From a checkpoint of a small spectrogram autoencoder: 3M parameters.
Rows from block 9 of the encoder of a small spectrogram autoencoder, named by matrix and row number. Each number is 50 + 10 x the weight over its row's rms, rounded and kept within 0 to 99. All counts start at 0.
After each channel's rows are labels from the 100 clips, of 14976, where the channel reaches its highest value: "responds to" is what is common among them. Only what is clearly more common there than usual is listed. The data: short made-up English sentences, spoken by a formant synthesiser in many voices.
# conv: pointwise conv (encoder.blocks.9.conv.weight, 96x96x1x1), inputs 0-95

conv.79:59 64 55 48 51 42 52 47 52 78 48 48 47 54 40 84 25 57 43 41 66 49 46 45 54 47 39 66 54 45 52 48 66 40 46 44 54 61 52 33 52 57 52 43 54 46 41 42 56 53 45 55 35 49 32 60 70 56 42 49 55 36 38 49 48 51 46 37 62 43 50 45 54 47 49 41 46 62 44 55 30 41 57 61 38 40 70 33 48 53 36 67 47 48 45 42
responds to: mains hum; clipping

conv.13:47 53 31 50 33 47 55 41 65 62 71 38 41 63 38 67 50 72 53 68 46 44 58 50 45 50 39 48 26 50 45 50 71 40 62 41 64 48 59 43 34 38 48 61 46 41 42 61 42 40 47 43 51 52 49 39 83 55 46 49 52 59 50 55 35 50 51 56 56 46 52 44 33 53 56 44 56 49 51 41 56 37 53 76 62 55 55 49 41 50 55 52 48 50 47 58
responds to: mains hum

conv.31:40 57 64 41 56 52 55 54 48 40 64 55 61 39 52 38 51 48 54 44 51 52 54 60 44 56 54 49 45 53 46 39 47 47 55 56 35 46 60 78 52 20 44 77 53 44 40 44 48 45 47 41 52 54 56 47 31 40 58 41 44 51 51 48 42 39 55 49 48 22 88 54 55 40 49 59 57 42 46 41 43 52 39 52 53 62 41 61 46 56 45 47 45 70 63 57
responds to: voice: child-like voice; clipping; mains hum

conv.67:14 55 52 33 36 49 48 54 39 42 48 40 38 52 46 60 43 53 75 66 55 29 54 47 36 54 64 45 39 62 65 41 49 46 38 34 42 55 40 51 45 46 54 50 35 55 57 51 43 35 35 55 51 49 61 51 63 42 54 39 49 53 77 54 50 52 42 43 45 53 63 51 55 40 45 44 41 50 53 54 61 46 55 61 55 62 52 40 61 44 53 46 34 53 54 67
responds to: mains hum; thin (high-pass)

conv.5:25 38 45 60 68 56 59 52 65 46 57 44 55 43 41 51 49 55 58 38 54 32 43 51 54 58 40 49 40 64 33 51 38 38 70 47 34 56 53 53 58 39 50 56 56 58 60 64 52 59 44 50 76 52 61 57 58 42 49 52 48 60 45 23 45 54 60 66 36 42 55 64 56 53 44 52 58 44 66 57 56 70 56 44 51 57 52 50 70 62 44 56 50 53 33 47
responds to: clipping; voice: deep voice

conv.9:54 43 46 27 49 33 51 51 52 62 72 47 41 57 50 45 39 49 42 57 54 34 55 46 25 57 55 41 39 52 45 57 79 36 58 41 49 59 44 54 45 56 48 42 31 53 57 74 49 44 32 52 60 42 65 49 61 47 46 44 47 50 47 46 46 54 47 48 35 59 45 53 42 43 65 48 52 58 50 41 62 47 49 52 54 78 50 46 60 38 58 42 30 47 57 67
responds to: mains hum; clipping

conv.12:42 55 53 29 22 46 59 51 32 49 46 44 39 41 53 44 41 50 43 46 48 45 46 55 47 52 56 56 51 43 53 30 50 45 36 47 43 51 15 45 44 48 47 51 49 52 52 33 38 48 55 58 27 54 50 44 46 44 52 50 49 49 47 59 44 48 33 46 57 56 50 32 36 48 37 50 34 50 29 35 35 11 50 48 53 42 51 47 49 50 48 53 43 46 54 43
responds to: mains hum

conv.66:53 70 45 41 44 56 48 59 48 43 24 54 43 39 55 44 41 48 48 62 38 61 44 51 48 48 51 47 68 44 46 32 67 49 29 52 41 51 41 21 43 75 59 82 54 39 53 36 59 58 50 47 49 59 55 47 37 55 51 58 44 56 54 57 61 43 55 52 47 47 63 49 53 64 37 51 54 62 53 51 64 48 52 36 49 33 49 55 51 51 60 43 69 56 51 49
responds to: clipping; voice: deep voice

conv.64:45 59 58 42 45 47 64 47 47 56 49 61 30 53 39 61 41 62 47 43 56 49 51 49 27 62 67 64 37 51 49 39 47 47 44 60 39 51 31 54 42 47 54 36 43 59 51 41 38 53 44 58 50 53 56 41 79 31 59 40 51 59 48 63 54 50 38 45 44 57 52 40 46 40 47 28 31 56 46 48 62 34 30 63 44 50 51 37 59 61 63 53 55 39 64 52
responds to: mains hum

conv.73:48 47 64 41 41 33 42 60 40 50 65 52 39 60 47 37 39 49 52 57 54 19 47 42 46 43 67 47 23 53 52 47 56 45 46 49 49 50 55 64 43 36 49 21 58 73 52 56 47 43 45 50 44 50 61 48 53 31 57 49 36 52 45 55 53 45 43 41 46 45 51 38 40 45 49 39 32 36 52 52 62 46 54 72 50 69 57 49 56 47 54 38 38 56 64 60
responds to: mains hum

conv.93:33 59 39 49 46 55 57 44 53 70 57 38 54 65 63 52 48 50 66 57 47 52 48 51 45 55 48 26 47 54 45 51 43 35 66 33 39 45 59 49 57 39 54 53 37 40 42 86 48 53 49 41 67 35 47 51 46 48 48 43 47 49 43 39 47 54 54 40 45 47 75 65 43 39 78 38 61 55 42 50 52 59 56 46 47 42 52 46 48 41 38 51 33 54 50 60
responds to: clipping; voice: deep voice

conv.77:36 62 69 37 45 38 45 51 28 53 40 64 30 34 55 41 32 65 50 58 49 55 43 48 42 57 53 56 46 42 45 27 57 50 24 67 38 60 34 34 43 58 58 49 53 85 58 44 43 49 50 49 42 57 41 51 54 45 59 51 52 45 46 58 51 56 41 51 61 59 50 46 51 57 35 43 27 53 42 50 45 48 44 67 50 54 45 53 50 55 53 52 47 49 49 42
responds to: mains hum; clipping

conv.54:40 65 55 42 29 49 50 54 41 56 45 57 10 43 49 49 36 52 53 53 41 43 54 29 31 58 58 55 39 48 48 37 60 53 31 55 40 44 39 39 27 46 50 57 52 50 56 48 37 54 47 46 35 52 47 41 57 46 49 49 49 46 47 85 51 54 43 45 50 51 61 33 43 51 38 49 38 52 46 35 49 37 53 57 59 50 52 59 48 54 54 36 55 49 58 49
responds to: mains hum; clipping

conv.50:39 46 55 48 56 53 54 47 37 60 50 58 38 42 42 58 43 48 43 52 49 54 52 56 48 46 66 61 55 55 72 51 46 57 56 58 45 47 62 47 61 56 53 33 54 34 51 45 59 72 56 45 45 59 51 51 46 47 42 53 45 33 38 45 60 58 53 41 45 40 75 51 45 45 53 46 65 66 45 54 50 63 68 52 56 10 55 32 53 64 48 44 68 70 61 47
responds to: clipping; voice: deep voice

conv.56:56 53 47 51 51 49 57 55 46 50 56 41 37 52 56 50 49 53 50 57 46 51 54 48 40 50 43 40 43 59 55 54 67 54 59 32 46 50 41 48 40 46 53 50 49 51 44 43 26 44 56 16 49 48 50 36 60 52 56 51 47 27 49 47 54 64 43 57 43 47 49 37 48 61 63 63 63 38 56 49 47 56 94 62 55 54 45 52 30 47 51 49 47 81 53 53
responds to: voice: child-like voice

conv.72:39 51 61 46 41 46 58 50 52 46 52 41 58 38 55 55 41 75 51 50 51 54 56 62 51 99 47 42 39 46 39 42 51 29 49 45 56 49 46 47 49 60 44 43 41 55 36 67 61 37 55 53 54 55 48 57 62 53 51 36 65 47 46 54 42 46 43 24 61 47 62 61 44 57 52 45 47 36 47 52 50 30 44 53 43 47 40 46 45 48 55 50 41 58 54 33
responds to: mains hum

conv.83:57 23 23 55 51 59 48 42 63 46 64 31 65 43 56 48 48 32 44 48 49 57 46 50 52 52 27 39 45 54 59 69 45 41 67 45 75 42 57 48 42 48 50 49 46 40 58 52 55 43 65 44 50 48 49 59 51 67 39 59 69 52 41 49 48 60 40 48 52 45 49 62 41 55 53 60 75 57 47 53 51 57 53 30 51 51 41 59 44 42 44 43 55 48 37 62
responds to: clipping

conv.45:61 61 30 50 49 39 48 49 48 74 51 56 52 36 55 59 51 51 52 56 45 49 51 46 53 49 45 59 52 46 56 47 81 60 24 55 75 38 47 38 38 67 56 43 57 41 38 34 62 38 45 59 33 47 48 52 43 70 30 48 52 54 46 59 39 43 60 47 57 45 43 35 58 50 40 58 69 63 45 48 53 41 42 64 48 36 46 46 46 48 42 53 39 46 50 45
responds to: mains hum; clipping

conv.78:43 42 73 61 53 59 51 43 48 53 33 61 55 34 43 74 51 49 47 45 54 54 47 46 45 34 46 68 62 43 63 45 50 59 52 53 35 58 71 51 52 46 68 51 52 49 40 56 62 52 57 48 43 42 47 62 36 47 46 51 33 44 43 37 56 65 66 49 56 42 54 41 47 45 50 47 19 60 51 54 47 47 45 38 60 48 54 24 63 63 46 59 60 40 49 29
responds to: clipping; voice: deep voice

conv.6:36 51 30 42 42 39 51 48 51 50 32 41 46 57 68 42 41 48 56 60 42 36 64 35 31 47 51 42 34 54 52 40 73 51 35 43 51 52 49 45 33 52 56 75 32 58 68 54 50 39 32 51 44 56 55 50 45 52 37 42 47 50 52 54 33 47 42 69 39 64 64 48 50 52 31 35 64 49 51 48 48 59 47 55 57 66 49 46 50 41 51 56 47 41 60 60
responds to: voice: child-like voice; mains hum; thin (high-pass)

conv.63:48 58 19 48 43 54 48 46 46 45 40 49 44 50 49 46 49 57 51 48 60 65 49 45 50 58 50 44 54 54 44 40 68 52 26 61 47 50 52 57 40 46 59 90 43 59 58 47 50 55 48 47 42 73 44 54 65 64 33 53 57 46 48 45 45 65 72 61 41 63 54 50 53 62 36 47 68 59 53 54 52 54 49 61 57 31 50 49 41 54 60 58 61 55 44 39
responds to: clipping

conv.74:48 59 56 41 38 46 42 42 44 56 51 64 22 43 49 60 40 52 45 60 36 44 57 38 35 50 57 60 37 41 48 30 68 54 40 64 52 49 42 34 31 58 49 48 70 52 51 34 41 50 47 50 35 52 45 36 65 53 47 49 52 48 52 86 56 57 40 55 55 49 55 35 39 50 43 59 41 57 48 42 53 37 55 65 52 47 53 48 43 58 60 33 56 56 60 55
responds to: mains hum; clipping

conv.2:42 55 58 41 56 47 43 41 37 38 56 47 47 27 33 36 57 57 38 72 56 60 48 51 49 52 59 41 41 53 57 48 67 45 57 48 42 54 38 54 48 58 49 71 50 68 35 50 31 39 62 34 43 41 44 57 46 58 70 49 52 39 38 48 53 76 53 57 51 45 58 44 51 50 50 59 51 47 61 48 54 52 50 77 53 44 45 45 36 54 43 47 49 77 63 50
responds to: voice: child-like voice; clipping

conv.39:36 48 42 23 46 51 52 51 53 50 59 53 43 54 52 25 41 44 56 72 51 42 62 48 28 47 46 36 46 61 62 43 59 54 32 47 50 52 46 55 34 66 43 39 32 47 32 51 44 45 29 45 41 49 46 37 59 51 49 47 48 46 65 62 31 49 41 56 54 68 48 45 51 61 48 57 57 44 40 40 60 53 47 54 42 39 62 67 40 39 54 52 38 53 63 67
responds to: mains hum

conv.70:80 44 53 55 57 56 51 47 47 59 57 49 57 46 54 40 54 35 45 42 55 52 50 55 50 48 42 47 55 46 39 57 45 31 47 45 66 48 50 53 45 51 54 00 52 52 56 51 42 57 67 65 46 47 53 53 43 46 53 54 58 44 47 41 61 51 50 51 49 56 27 60 49 49 42 66 42 58 53 58 40 54 52 47 54 84 32 53 50 57 39 56 53 54 44 48
responds to: clipping; voice: deep voice

conv.26:57 44 50 45 53 47 43 50 49 43 52 46 48 48 55 47 53 45 47 48 47 53 50 40 52 49 47 53 48 48 44 54 48 46 54 42 52 50 47 45 50 51 50 42 61 47 48 55 37 51 55 00 49 50 50 45 48 54 54 52 47 51 43 50 49 51 51 48 50 54 47 48 52 52 47 53 55 54 54 49 50 56 61 54 43 59 50 52 00 50 50 54 54 87 48 49
responds to: voice: child-like voice; mains hum

conv.20:72 42 45 43 48 48 49 44 66 32 49 56 50 44 70 42 55 50 58 53 53 46 40 46 48 42 52 50 37 53 49 43 58 46 46 59 53 50 48 68 35 50 48 52 44 38 52 52 55 39 58 49 56 46 66 35 69 48 51 46 68 67 60 68 50 51 49 49 27 38 56 55 46 53 40 61 61 60 51 50 56 50 30 65 56 50 51 79 50 50 74 45 54 62 59 74
responds to: mains hum; clipping

conv.62:35 59 61 41 49 46 41 54 33 45 45 54 44 42 27 63 29 58 48 45 62 57 52 52 44 49 47 64 42 43 59 44 52 44 39 57 36 45 39 42 49 55 46 47 57 58 46 34 28 50 59 42 21 51 35 43 71 52 63 57 59 48 49 57 59 36 35 44 47 48 54 43 46 39 54 52 29 51 36 29 37 35 49 64 45 37 46 39 46 61 45 60 49 46 49 44
responds to: mains hum